Weights of a small encoder-decoder audio transcriber.
Model: 10.2M parameters, log mel input, encoder arch jasper, encoder widths [96, 112, 144, 176], decoder activation gelu.
Training: muon at rate 0.022, 3400 steps, batches of 64.
Rows from block 5 of the audio encoder of a small encoder-decoder audio transcriber, named by matrix and row number. Rows with one number belong to one channel. Each number is 128 + 24 x the weight over its row's rms, rounded and kept within 0 to 255. All counts start at 0.
After each channel's rows are labels from the 100 clips, of 14976, where the channel reaches its highest value: "loudest" is the band of the loudest frequency at the time of the peak; "strongest on" is what is common among them. Only what is clearly more common there than usual is listed. The data: short made-up English sentences, spoken by a formant synthesiser in many voices.
# convs0: first width-11 conv (encoder.blocks.5.convs.0.weight, 144x112x11, each kernel summed), inputs 0-111
# convs1: second width-11 conv (encoder.blocks.5.convs.1.weight, 144x144x11, transposed, each kernel summed), outputs 0-143

convs0.92 [152 133 114 162 139 118 117 106 131 124 152 148 101  62 122 128 131 111 139 173 115 139 114 111 127 138 108 131 130 117 104 127 135  87 127 141 150 157 121 144 147 152  83 154 130 186 138  89 111 152  74 120 133 138  78 120 177 141 126 131 146 163  91 151 140 111 139 107 133 105 140 117 140 117 181 106 126 133 126 168 110 152 149 115 127 121 110 114 119 111 121 111 142 125  93  99 159 121 159 164 126  88 122 102 144 148 133 117  97  46 136 148]
convs1.92 [ 98 146 147 117 133 121  93 146 138 145 110 137 111 123  78 166 118 134 125 125 136 149 115 112 137 103 112 160 124 107 123 141 117  84  60 144 121 125 115 100 150 119 163  88 153 148 131 127 133 119 117 120 134 143 123 125 134 130 136 149 160 119 172 203 113 130 107 120 136 201 111 136 135  69 108 144 128 142 100 124 164 132  90 128  94 159 124  94 157 148 115 151 106 123 117 154  91 144 128 173 149 148 107 161 136  86 136 120  70 124 156 135 143  91 148 131  95 121 135 127 141 110 145 104 128  97 174 126 117 104 121 157 105  84 123  94 145 150 143  96 134 140 148 124]
loudest: 500 to 1000 Hz
strongest on: /u/; sentence kind: question; "who"; /ʊ/

convs0.29 [106 150 120 168 118 122 107  95 115 106 137 119  68 113  84 120 115 143 134 127 120 115 112 161 118 123 181 118 168 135 121 159 127 179 125 126 151 137  96 146 160 160 144  88 125 112 142 121 104 138 127 173 126 151 140 148 139 126 106 131  82 128  86 124 164 141 130  74 116 104 121 148 128 121 128 150 101 104 217 104 141 154 122 140 143 127 114 132 126 140 116 125  90 124  90 123  86 100 143 123 114 113 126 154 110 144 110 101 122 100  91 144]
convs1.29 [106 144 200 133 151 132 136 161 140 124 119 105 129 119 153 164 129 113 138 119  94 118 127  78 160  90 113 143 110 128  94 102 188 154 108 115  96 149 134 115 145 147 139 112 161 113 129 126 153  77 105 120 190 170 132 121 146 128 140 128 161 107 174 185 135 120 129 172 159 174 129 123 136 100 124 156 131 128 131 133 131 114 135 165 129 150 151 154 102 155  90 121 112 133 118 141 115 122 124 137 122 162 185 130 118 123 120 142 116 102 123  96 117 104 141 140 143 130 133 148  93 119 113 132  90  87  86 167 129 111 141 126 125 120 120 138 162 107 112 184 119 102 111 148]
loudest: 500 to 1000 Hz
strongest on: /ð/; /æ/; "that"; "this"

convs0.102 [144 120 122 120 113 131 102 115 123 111 147 114 153  83 129 135 135 156 132 155 134 118 167 101 129  86  67 134 177 145  69  81 139 100 177 115 141 136 143 104 135 152 138 157  91 124 106 112 118 108 115 151 124  70 127 120  88 110 160 121  76 135 144  91 134 107 136  97  99 115 143 153 138  65  98 124 106 120  98 148 103 112 123 114 113 130 130 147 138 161 106 144 134 117 107  85 141 129 114 153 168 108 115 123 111 129 117 117 145 112 150 138]
convs1.102 [165 128 129 119 112 143 152 140 106  98 156  81 108 174  90 119 117 114  79 145 113 138 126 122  92  96 119  97 129 117 183 141 179 111 128 134 137 140 124  90 104 113 130 119  96 160 160 108 137 117 125 133 142 119 130 172 131 178 118 190 135 158 111 128  75 120 117 100 145 136 151 142 139 163 127 115 112 103 139 139 112 144 150 106 100 111 131 139 168 123 103 120 102  82  94 147  98 127 165 165 139 101 102 151 166 110 162 126 108 125 141 116 108 111 152 141 104 112 106 101 116 175 102 139 136  81 152  64 131 114 143 107 109 136 114 135 147 127 116 125 141 149 143 120]
loudest: 500 to 1000 Hz
strongest on: /b/; /ɔ/; "boat"

convs0.60 [138 149 183 108  85 115 162 110 145 155 130 143 171 171 117 156 173 156 152 108 151 138 155 116 113 132 128 154  77  83 107 131 142 156 135 108 141 127 140 112  94 123 121 146 172 107 104 147 159 121  63 140 144 190 114 137 121 138 140 116 118 179 106 108 115 109 163 109 117 133 152 130 171 155 149 126 149 122 134 116 181 165 140 117 120 175 110 155 133 120 138 145 142 133 130 100 140 122 141 155 140 131 138 141 134 159 146 118 110 115 144 123]
convs1.60 [111 125 131 141 149 122 138 124 134 140  95 129 134 148 126 138 107 112 122 149 135 157 112  85 105 174 138 116 141 142 154  97 136 125  77 118 127 102 116 105 166 146 160 100 113 123 151 136 153 146 107 165 137 107  83 136 111 120  98 129 111 154 145  94  92 126 133 103 138  56 135 112 100 145 170 143 157 148 121 126  97 115 138 112 119 125  92 156 137 150  98 142 156 107 142  98 126 158 121 159  71 111 118 141 111  95 160 113 122 106 102  36 134 126 103 162 133 162 114  72 125 140 121 111 109 109 124 124  93 128 131 103 126 114  96 131 103  64 132 142 138 137 140 143]
loudest: 4000 to 8000 Hz
strongest on: number of words: 4; "she"

convs0.66 [120 102 145 100 112  83 138 157 139 141 100 119 102 187 148 122  96  99  82 127 147 110 132 137 143 111 117 120 162 119 140 144 139 162 148 101 112 113 124  91 123  91 131 145 103 110 172 127 128 119  99 121 104 162 136 134 137 108  93 126  96 100 124  94 105 111 119 139 103  85 124 120 119  87 111 148 141 168  51 152  94 131 122 134 145 144 147 147 149 165 123 118 126 119 135 111 131 169 117 133 151  85 140 164 120 130 169 122 150 183 132 135]
convs1.66 [123 123 120 120 141 143  80 149 129 130 108 151 128 121 120 104 127 114 138  99 160 181 188 118 128  94 112 177 118 156 150 139 131 132 147 131 163 110  92 107  77 129  88 144  87 135 139 156 139 148 125 117 108 121 137 137 172 125 103 118 162 127 107 125  99  99 129 104 113 134 166  95 113 143 130 104 110  73 130 147 128 164 200 139 136 102 100 126 142  96 173 173 161 111  97 114 140 153 126 124 134 117 126  91 124 153 126 148 113 120 159 132 170 114 133 146 124 125 133 105  97 118 132 136  91 185 136 120 109 151 104 171 139 123 125 119 160 134 115 169  96  99 105 132]
loudest: 500 to 1000 Hz
strongest on: /ɔ/; /dʒ/; "orange"

convs0.106 [140 146 125 150 125 120  95 110 120 145 127 154 145  87 163 144 130 137 149 192 110 118 120 110 124  64 144 120 155 119 147  97 139 137 164 115 139 105 152 112 147 144 133 118 187 149  94 156 125 122 116 142 124 140 164  93 140 120 110 143 101 162  75 131 109 107 119  71 137  97 126 133 128  69 128 118 144 115 132 121 133 105 133 131 121 128  92 134 122 156 118 109 118 126  65 105 189 105 117 150 140 111 116 102 113 143 119 112 101  83 107 145]
convs1.106 [131 151 101 154 143 144 152 116 121 156 174 143 109 164 118 122  86 149 155  97 150 129 105 116 124 119 128 147 108 103 167 111 134 124 133 122 106 119 178 101 111 163 139  63 116 189 149 117 132  98 115 116 161 136 118 112 107  88 157 103 160 118 104 156 104 162 144 158 156 184 136 151 129 127 136 150  98  88  75 119 116 156 127 101 125 128 109 129 146 117 150 120  90 130 109 108 105 120 155 135 108  78 111 109 129  99 105 122 108 153 110 131 155 138 142 117 135 125 158 136 134 137 151 132 106 128 148 146 151 106 129 159  83 139 168 153 183 130 144 103 155 120 166  99]
loudest: 250 to 500 Hz
strongest on: /ɛ/; sentence kind: question; "where"; white noise

convs0.96 [181 114 141 108 118 121 139 130 145 143 122  60 108  97 116 164  96 113 133 107 144 122 124  87 120 116 112  88 150 142 130  97 131  99 159 122 128 115 207 115 107 141 110  99 159  25 118 138 133  92 150 109 133 133 136 132 118 139 127 129 100 149 122 132 147 121 130 128 129  99 150 141 184 153 126 122 114 154  85 164 126 119 129 124 140 117 141 113 109 163 127 136  95 166 107 122 136 145 160 127 150  97 128 132 115 118 137 136 157 137 115 132]
convs1.96 [ 97 112 114 153 120 124 119 130 106 145 110 169 111 136 105 127 114 122  83 127 145 133  90 143 152 140 129 137 142 128 136 127 104 121 165 146 153 146 117 158 119 123 132 108  85 102  98 158 146 130 128 150 143 136 152 138  72 125 145 150 143 105 134 203 130 141 162  94 114 159 122 165 110 157 152 102 141 193 126 118 101 131 144 100 150 101 133 187 132  87 162 167 147 164 105 122 138 135 143 131 142 113 135 145 113 137 159  90 150 146 134 129 120 138 140 112 175 170 175  56 136 133 170 132 144 116 152 121 138 171 115 163 143 147 137 122  98 106 137 138 147 120 124 130]
loudest: 250 to 500 Hz; 500 to 1000 Hz
strongest on: number of words: 4; "was"

convs0.32 [139 115 144 148 120 120 121 113 126 169 111 123 153 145 139 142 114 104  93 180 146 172 151  47 127 120 147 141 178 142 122 112 134 128 103 120 175 150 125 130 158 154 102 123 130 123 116 133 133 118 136 142 127 119 133 120 136 144 138 149 107 105 118 201 113 100 189 110 152 104 140 104 111 127 141 130 125 138  60 130 124  89 136 128 125 113 107 103 101 150 123 151 118 117 123 117 127  95 107  99 103  78 123 124 118  86 124  86 168 122 107 125]
convs1.32 [107 148 140 144 152 116 150 135 126 132 151  96  80  91 157 133 147 135 105 132 122 107  98 138 130 141 123 105 143 172 103 118 165 158 113 113 139 151 144 158 127 151 136 113 147 111 117 100 149  70 134 151 147 115 102 149  84 150 111 124  97 129 125 173 119 128 134 110 119 172 111  85 134 103 130 110  81  99 129 131 102 103 107  73 164 140  59 145  94  99  96 101 121 138 122 150 120 126 172 203 103 146 150 114 105 120 125 143 122 113 172  97 109 109 124 112 140 112 141 111 114  91 122 145 171 139 138 118 124  96 108 137 127 123 117 155 108 110 113 145 101  83 121 130]
loudest: 500 to 1000 Hz
strongest on: /ð/; /æ/; "that"

convs0.28 [124 151 131 112 123 127 129 155 107  94 134  99 109 137 165 134 109 133 138 120  78 117 108 102 120 111 208 130 107 131 108 128 131 138 137 135 195 135 105  96 162 113 183 130 113  95 124 112 133 141 120 131 145 145 137 129 145 133 116 156 123 135 131 166 101 115 112 110 124 106 116 108 133 106 149 113 100 131  88 122 117 124 106 112 109 134 104  52 139  94 117 125 110 137 135  97  92 122 155  56 106 112 116 101  84 126  89 130 124 120  90 112]
convs1.28 [ 82 150 138 138 153 148 135 126 146 112 119 121 142 100 142 142 143 138 131 135 136 144 106 105 177 148 130 123 159 112 116 122 143 108 123 117  90  81 133 136 106 132 149 128 155 143 136  71 141 121  92 109  72 131 121 138 122 140 135 131 110 123 103 177 171 123 139 135 137 161 142  75 134 147 140 153 145 125 133 124 118 146 102  95 147 116 116 117  62 119 167 113 112 120 138 153  87 120 154 126  94 131 146  91 114 115 104 115 123 128 134  86  89 162 106  73 168 106  92 107  99  81 145 113  87 119  74 184 135 111 118 146 146 138 124 122 132 113 105 145 127  85 100 129]
loudest: 250 to 500 Hz
strongest on: /v/; /ɛ/; /i/; /ɹ/

convs0.34 [ 89 143 138 100 138 160 167 128 100 142 148 117 133 147 120 143 142 143 132 150 122 139 136 136 125 160 111 150 185 115 170 132 114 131 139 132 145 131 141 155 121 168 135 140 113  83 151  94 141 151  92 124 122  89 132 118 130 132 107 128 137 130  84 158 108 148 122  98 102  61 124 135 154 132 153 118 130 137  97 124  95  81 129 133 118 131 139 107 121 125 117 137 124 152 143 125 159  89 114 105  59 116 162 199 123 132 124 112  58 132 140 112]
convs1.34 [ 81  99 106 131 122 134 146 173 109 153 123  99 115  83 121 131 127 132  90 169  61  89 163 153  97  79 122 117 112 150 115 100 136 147 128  85 123 113 154 137 103 135 150 122 146 101 123  84 117 108 115 146 153 116 102 120 101 146 121 187 114  96 148 140 123 119 127  93  84 109 109 118 111 109 126 117 137 131 151  90 123  97 163 145 132 122 117 150 141 117 110  99 115  99 109 108 113 129 143 156  83 146 174 131 115 114 142 125 106 142 135  54 116 114 110 127 113 127 129 126 133 110  97  88 118 130 131  94 114  91  96 109 121 141 109 123 103 115  89 143 107  91  88 132]
loudest: 500 to 1000 Hz
strongest on: /ð/; /æ/; "that"

convs0.114 [128 143 135 109 116 137 108 117 119 169 125 125 111  57 103 128 111 151 139  87 107 133 111 120 116  99 138 131  90 164 137 131 133  94 149 111 164 132 137 160 158 139 117 103 140  98 141 152 114 123 133 147 126 106 126 109  82 146 146  65 152 126 131 135 133 142 138 151 119 127 127 139 154 106 144 129 125 120 137 123 101 108 138 151  98 127 153  76 160  87 117 143 118 130 100 109  91 170 179  94 159 203 147 108 107 103 120 126 133 144 121 181]
convs1.114 [148 142 159 117 166 125 129 129 120  97 127 125 151 135 145 137 157 206 139 123 130 131 165 147 170 166 189 148 113 101  86 153 101 141 107 118 100 156 116 142 117 139 125 185 134 109 106 113 142 133 171 116  80 159 111 133 147 134 138 130 122 130 129 122 130 158 140  85 144  89 104 120 143 170 121  65 136 123 135 145 114 153 102 171  96  97 134 117  95 113 101 134 123  97  81 132 147 123 120 144 108 149  99 127 108 109 160 120 116  77 105 138 124 157 133 101 110 122 101 133 109 115 141  99  92 114 130 159 131 172 116 111 122 144 149  96  96 125 140  89 127 118 112 122]
loudest: 250 to 500 Hz
strongest on: /i/; /v/; "every"; voice: child-like voice

convs0.111 [123  91 138 154 103 127  92 114 139 134 125 153 102 170 125 126 125  58 108 139 156 142 100 119 128  95  69 145 122 101 125 112 122 125  94 110 118 159 143  49  81 145 144 137 136 143 135 132 141 164 123 139 122 115 163  87 113 143 143 148 110 141 146 104 117 100 122 103 127 125 137 138 138  83 111 104 154 141  70 128  98 115 154 123 140 116 112 139 105 148 126 139 121 129  91 135 137 178 107 113 148 132 136 145 110 111 176 156 103 156 152 105]
convs1.111 [134 113 102 118  79 129 105  94 115 135 137 142 140 111 111 101 133 126 145 107 127 151 147 119 104 109 159 149 134 124 122 104  89 106  95 196 137 130 133  91 133 149 108 115 144 115 151 143 117 159 160 137 141 111 119 138 128 159 123 165 184 139 159 167 161 133 151 129 149 164 118 148 166 130 128  87 110 143 111 139 127 187 143 126 139  94 110  74 144 108 130 123 169 154 105 144 115 114 132  61 128 108 156 152 140 176 115 134 111 139 110 140 122 148 127 111 124 134 167 167 126 136 129 137 115 145 135 127 130 165 145 145 134  91 123  82 156 129 152  61 122 175 104 127]
loudest: 250 to 500 Hz
strongest on: /i/; "he"; "works"; number of words: 3

convs0.50 [140 153 139 105 118 167 109 128 143 137 105 116 171 142 156 145 146 144 134 103  78 105 143 112 150 143 125  92  97  99  55 147 122 102 128 124 152 117 130  84 128 117 105 159  95  69 121 116 146 103 101 131 140 122  94 161 104 120 162  93 178 140 121 123 141 124 149 105 177 116 142 130 138 129 145 135 129 102 118 114 139 138 137 140 101 159 118  95 109 136 122 139  87 138 123 106 134 144 163 125 133 161  93 116 142 153  90 110 149  63 107 121]
convs1.50 [117 171 162 136 160 123 161 118 126 135 101  59 114 136 172 120 103 134 148 109 142 119  79  88 133 151 101 110 158 131 133 133 104 147 168 153 107 133 119 122 134 144 144 121 129  91 120  90 110 123 140 102 124 106 111 112 102 143  95 102 156 134 105 144 115 165 123 102  95 119 168 104  79 115 172 110 105 125  87 140 125  77 100 100 110 107  94 134 121 146 147 151 126 111 104 115 174  83 103 110 136 178 115 104 102 149 112 126 120 125 104 138  84  96  96  98 130 148 130 121 131 176 171 138 120 134 123 125 147 110 132 117 114 144 109 116  92 139  87 139 160 123 140 142]
loudest: 500 to 1000 Hz
strongest on: number of words: 4; sentence kind: request; "me"; "show"

convs0.87 [ 88 143 144 135 111 149 110 123 116 198 152 102 139 129 139 143 166 127 147 123  98 117 156 118 143 117 125 119 127 158 163 110 134 138  98 114 105 122 150  78  86 110 166 110 131 117 142 140 129 112  97 155 113 100 188 140 116 101 120  71 134 139 112 124 140  91 119 101  92 157 130 131  96 105 113 158 146 159 116 116 105 150 110 137 152 114  84 163 128 122 129 106 114 136 116 118 139 139 105 109 144 104 193  94 101 116 121 127 124 181  98 111]
convs1.87 [142 118 118 137 132 130 140 128 120  90 129  62 156 127 119 109 174 140 179 148 140 135 107 116 102 195 206 135 112 153 153  98 123 130 127 139 117 151 154 161 135  96 145 135  88 115  99 121 152 140 132 120 106 100 100 138 118 151 105 115 165 120 129 113 151 124 168 175 152  96 143 116 166  92 108 134 101 120 168 154 105 143 128 124 113 134 143 141 129 155 116 101 139 116 160 150 128 119 142 108 142 129 117 152 129 129 133 121 173 110  80 111 180 145 127 163 116 142 124 144 145  97 109 140  96 141  81 121 162 168 116 105  95 123 145 147 133 139 128 132 173 114 136 162]
loudest: 250 to 500 Hz
strongest on: /z/; /w/; "was"; number of words: 4

convs0.99 [136 180 146 162 119 127 117 122 125 128 128 154 107 156 137 160  89 119 130 118 118  91 119 101 147 119 119  99 125 134 155 134 122 136 219  91 140 121 183  91 154 141 165 105 145 156 103 158 135 135 106  97 136  96 141 148 111 137  93 118 114 104 135 175 148 121 127 164 119 140 121  89  94 155 149 167 146 144 102 129 166 144 124 135 134 147 128 185 124 168 119 119 137  95 114 137 133 115 136 150 140  84 124 147 126 125 128 106 144 154 152 103]
convs1.99 [ 77 174 138 142 126 137 141 162 115 137 169 129 135 124 104 120 136 150  83 102 117 169 157  88 127 124 140 165 102 123 129 167 195 127 121 121 117 135 131 145 168 132 109  99 111 124 115 141 125 129 121 112 139 164 110  91 101 145 112 100 151 159 141 147 100 175 103 145 131 149 140 126 136 148  91 115 119 120 114 145  92 142 108 114 122 146 109 119 116 100 166 101 130  68 122 133 117 128  87 125 121 117  93 126 147 119 184 108  97 142 171  91 115 146 151 169 164  97 162 118 153 111 116 132 125 101 155 112 139 110 122 140 103 139 112 124 146 121 138 176  96 187 146 128]
loudest: 4000 to 8000 Hz
strongest on: /ɪ/; /z/; "is"; "this"

convs0.63 [112 135 155 134 122 110 108 128 101 115 129 106 114 128 152 131  94 122 163 114 140 133 105 157 122 160 168  79 154 102 163 135 136 128 102 101 179 120 124 170 127 123 119 111 132  77 139 163 111 170 140 101 134 167 139 111 166 110 110 131 140 117 104 154 118 126 131 153 117  93 130 145 106 145 156 136 170 112 136  79 131  74 109 130 153 121 107 152 101 136 122 110 113 135 102 101  63 101 149  95 110  90 118  93 129 113  88 128 117 160  99 124]
convs1.63 [108 129 154 124 155 128 121 132 175 123 127 117 120 135 118 156 135 167 125 134  83 132 125 138 166 130 153 170 118  63  70 116 151 110  90  84  99 135 128 162 116 174  60 115 142 131 140 139 139 115 139 147 147 133 161 102 144 126 138 115 101 169  89 123 148 115 114 185 148 117 155 132 147 125 100 145  92 131 126 101 127 115 118 126 129 118 105 133  69 143 164 121 125 131 101 142 111 104  99 118 112 149 166 125 102 130  93  76 123 114 134  93 113 168 127 116 149 118 109 134 133  97 124 192 101 156 111 139 163 122 163 131 104 154 116 139 122 102 136 124 117 147 136 132]
loudest: 4000 to 8000 Hz
strongest on: /ɛ/; "every"

convs0.37 [111 107 176 167 107 133  91 126 138 184 154 151 159 111 109 143 104 101 143 100 115 157 142 139 122 195 118 128 126 169 107 107 133 146 121 126 144 126 133  94 139  90 152 150 148 115 115 150 139 138 132 133 125 185 184 108 107 135  85  58 115 125 140 134 112 126 128 108 143 120 128 122 128  83  71 119 138 123  98  64 107 170 136 112 141 122 120 130 111  91 124 108 152 122 113 146 126 115 144 135 123 139 134 132 128 112 101 142 150 150 129 115]
convs1.37 [105 151 128 135 111 135 129 139 136 105 119 133 145 134 137  92  97 162 104  97 119 167 163 111  79 142 126 121 104 107  70 140 164 129 140 137 168 131 147 103 129 143 131 140  97 143 130  97 150 134 161 121 155 128 145 103 168 130  99 118 148 128 149 186 138 101 150 164 163 116 128 147 126 118  98 139 124 121 147  96 151 130 119 139 104 111 116 105 112 154 126  84 129 103 126 156 134 156 160  99 123 130 126 163  88 165 130 159 111 137 134 121 150 130 120 190 107 111  98 135 135 117 160 139  64 167 174 131 174 153 125  88 114  94 108 140 106 184 137 133 132 152  98 135]
loudest: 250 to 500 Hz
strongest on: /z/; "was"; "his"; "where"

convs0.116 [138 129 120 104 146 161 168 131 130 123 128  70 114  87  99 133 113 112 136  91 108 104 154 156 103 149 108 110 120 139 102 135 143 149 109 148 132 131 151 156  86  92 108 127  63  97 152 103 132 162 119 114 134 159  74 154 125 137 157  86 128 126 107 117 125 128 108 122 133 101 133 197 153 163 150 137 126 138 110 106 131 186 116 122 100 129 120  76 135 123 125 136 127 143 175  97 119 119 114 154 104 160 133 142 128 116  99 112  95 108 136 132]
convs1.116 [ 84 149 143  98 115 164 139 119 142 138 145 139 111 107 190 129 116 145 143 144 119 116 135  77 168 174 121 101 144 112  97  75  96 183 167 117 105 108 139 104 136 139 147 135 111 157 156 115 141 132 128 114 106 128 122 163 110 170 106 164 107 117 119 125  95 145 105 117  77 133 145  99 124 125 164 131 129 122 119  90 135 140 136  66 147 133 129 176 103 131 150 130 128 120 124 133 137  81 101  99 134 166 117 133 137 131 113 143 125 119  98 102  51 117  66  96 150 103 111 117 132 148 141 131 135 123 107 125 123 123 110 131 120 131 128 147 111 137 104 166 113 163 116 109]
loudest: 500 to 1000 Hz
strongest on: /ʃ/; sentence kind: request; "me"; "show"

convs0.83 [127 149 128  98 126 132 142 145 157 126 117 150 166 176 127 120 135 104  93 163 134 104 167  82 146 142 105 117 135 124  87 167 128 155 103 154 132 105 136 123 130 113  97 146 145 106 113 116 148 156  81 101 121 101 107 114  99 117 111 115 155 125  95 157  68 120  82 155 148 118 126 128 131  78 148 108 126 101  90 129  98  90 124 132  82 138 139 115 160 173 109 123 131 135 162  96 132 137 136 184  99  84 114 129 147 137 124 124 121 125 102 119]
convs1.83 [129 129 138 119 141 139 189 111 168 135 126  88  95 155 125 137 108 125 148 112 174 110 117  65 130 118 117 112 177 114 146 125 148 137 143 123 100 102 104 157 105 106 131 122 131 129 116 133 117 107 149 109 106 117 103 135 131 137 103  93 112 128 136  91  99 124 154 149 112 112 132 118 117 101 153 135 119 103 122 172 154 122  92  77 121 126 135 185 149 150 168 139 114 113  81 118 133  57 129 140 143 155 134  81 112 103 150 114 180 137 151 122 101 109 129 118  99 131 157 119 114 137 171 133 133 142 150 110  90 105  98 135 125 111 172 109 126 117  58 113 126 149 137 139]
loudest: 500 to 1000 Hz
strongest on: /w/; "was"; number of words: 4; sentence kind: question

convs0.117 [ 96  96 103 142  98 119 112 130 127 123 114  98  98 123 112 115 101 142 109 123 152 105 120 124 122  98  76 129 121 122  91 123 138 104 124  93 117  96 112 114 126 165 118  96 127  73 128  98 112 136 115 111 144  91  96 100 149 124 193 151 150 136 145 132 162 119 105 140 149 135 135 101 103 140 175 143 166 127 142 174 104 106 135 153 154 136 197 138 124 171 135 129 132 106 173 179 132 162 153 146 123 137 119 133 128 149 153 138 154 105 137 158]
convs1.117 [117 118 126 186 165  99 129 122 143 149 118 165  88 112 100 136 163  72 165 135 146 102 116 133 112 101 107 105 143 133 152 152 110 100 137 130 120 111 134 136 116 164 139 117 130  98 144 148 117 152 111 112 136 119 108 165 159 106 135 138 188 158 169 159 121 139 134 105 157 168 158 134 129 147 185 120 137 193 137 154 135 114 137 110 157 141 136  86 136 135 126 149 153  98 113 146 135 119 137  88 111 144 116 105 100 110 123 118 156 115  75 128 126 124  98 150 114 125  98 137 116 106 137 127 133 120 100  93  97 175  85 115 161 112 119  88  82 122 106 146 108 133  95 112]
loudest: 250 to 500 Hz
strongest on: number of words: 4; sentence kind: question; "where"; "was"

convs0.93 [147 118 142 139 126 137 147 130 146 148 129 129 113 123 100 137 106 142 135 149 116 150 111 122 168 113 139 144  97 151 154 121 135 191 161 155 143 115 186 135 176 110 181 152 155  61 115 101 125 138 148 125 144  94 121 123 131 125 176 125 169 101 138 105 105  92 112 138 165 116 139 137 147 137 111 103 149 147 107 118 112 109 143 140 152 144 112  95  75  94 135 116  81 123 113 169 108 155 149 118 131  95 168  87 106 138 130 132 106 118 110 142]
convs1.93 [ 67 141 129 144 169  90 120 128 165 128 125 139 103 129 123 113 135 136  92 126 122 158  76 186 139 136 125  99 145 121 144 136 129 133 153 127 174 143 119 159 138 139 125 155 146 120 111 130 123 107 121 158  69 127 172 133 114 130 133 131 144 115  89 146 110 138 130 129 143 153 156 115 147 104 139 105 119 138 123 146 160  97 102 142 125  72 114 136 102 130 183 147 101 166 109 144 135 121 175 101 125  98 124 147 144 163 136 126 140 120 124 101 122 116  98 147 115 170 161 116 146 101 131 160 170 118 191  90 122 132 156  95 108 142 102 155 103 119 121 145 177 171 143 146]
loudest: 250 to 500 Hz
strongest on: /z/; "his"; sentence kind: question; "where"

convs0.67 [123 153 128 136  78 124 160 177 121 108 121  89 119 149 155 159 161 158 149 161 135 140 129 126 116 130 113 147 148 148 118 141 138 174 147 139 161 149 169 146  99  84 191 150 133 122 157 143 127 110 120 107 142 145 101  98 132 123 124 115 160 141 112 108 106 108 129 179 110 101 142 139 134 174 179 111 147 141 155 129 145 140 141 146  96 156  96 101 137 122 128 152 153 129  91 137  84  77  92 154 102 110 139 142 124 116 104 157 105 121 119 113]
convs1.67 [126 140 122  93 106 140 172 135 113 127 134 174 124  72 152 133 118 117  88  70  73 147 103 123 133 159 121 132 146 116 151 117 153 181 118 118 172  88 122 135 132  95 135 117 125 121 149 115 159 124 136 124 114 128 111  70 110 117  94  88 127 131  98 108 116 123 124 100  94  60 169 139 114 166 130 136 140 164 102 125  98 126 131 157  91 140 142 133 151 109 106 159 136  91  98 102 115 131 110 130  90 114 118 152 133 126 103 110 123 135 134 107 147  96 141 169 141 122 139 125 140 147 155 109 145 112 110  96 132 104 146 130 130 119 135 128 136  98 164 126 185 160 174 145]
loudest: 500 to 1000 Hz
strongest on: "was"

convs0.40 [142 112 138 122 169 132 129 148 125 164 122 128 109 100 104 124 161 130 108 122 157 114 111 141 159 128 132 149 136 164 159  91 120 147  96 128 103 110 129 122 114 131 152  93 143 102 149 106 106 139 120 121 120 116 130 139 143 116 144 156  95 127 163 118 143 113 171 178 130 104 125 129 111 133  71 133 152 148  58 114 107 140 127 136 116 124 168 132 138  80 157 134  94 113 140 146  38  73 136 112 129  92 165 140 142 128 141 149 125 160 159 133]
convs1.40 [ 77 179 169 111 139 126 122 150 120 127 105 132 149 123 126 120 132 114  96 150 126  72  92 155 141  92  92 138 128 130 123  86 151 149 137 137 155 174 122 125 152 122 104 145 175 100 146 117 124 159 109  92  65 107 135 136 139  77 152 114 138 127 121 106 150 146 142 149 113 140 140 118  94 131 103 155 111  70 101 146 105  98 114 145 124 126 133 130 115 136 159 121 124  77 141  38 143 142  90 127 156 128  94 141 151 151  94 124 149 121 172 121  98 129  90 132 126 119 102 120 113 124 141 122 136 141 121  99 114 114 141 142 136 150  98 140 128 127 118 136 117 167  93 142]
loudest: 250 to 500 Hz
strongest on: /k/; /ɑ/; "clock"; "quiet"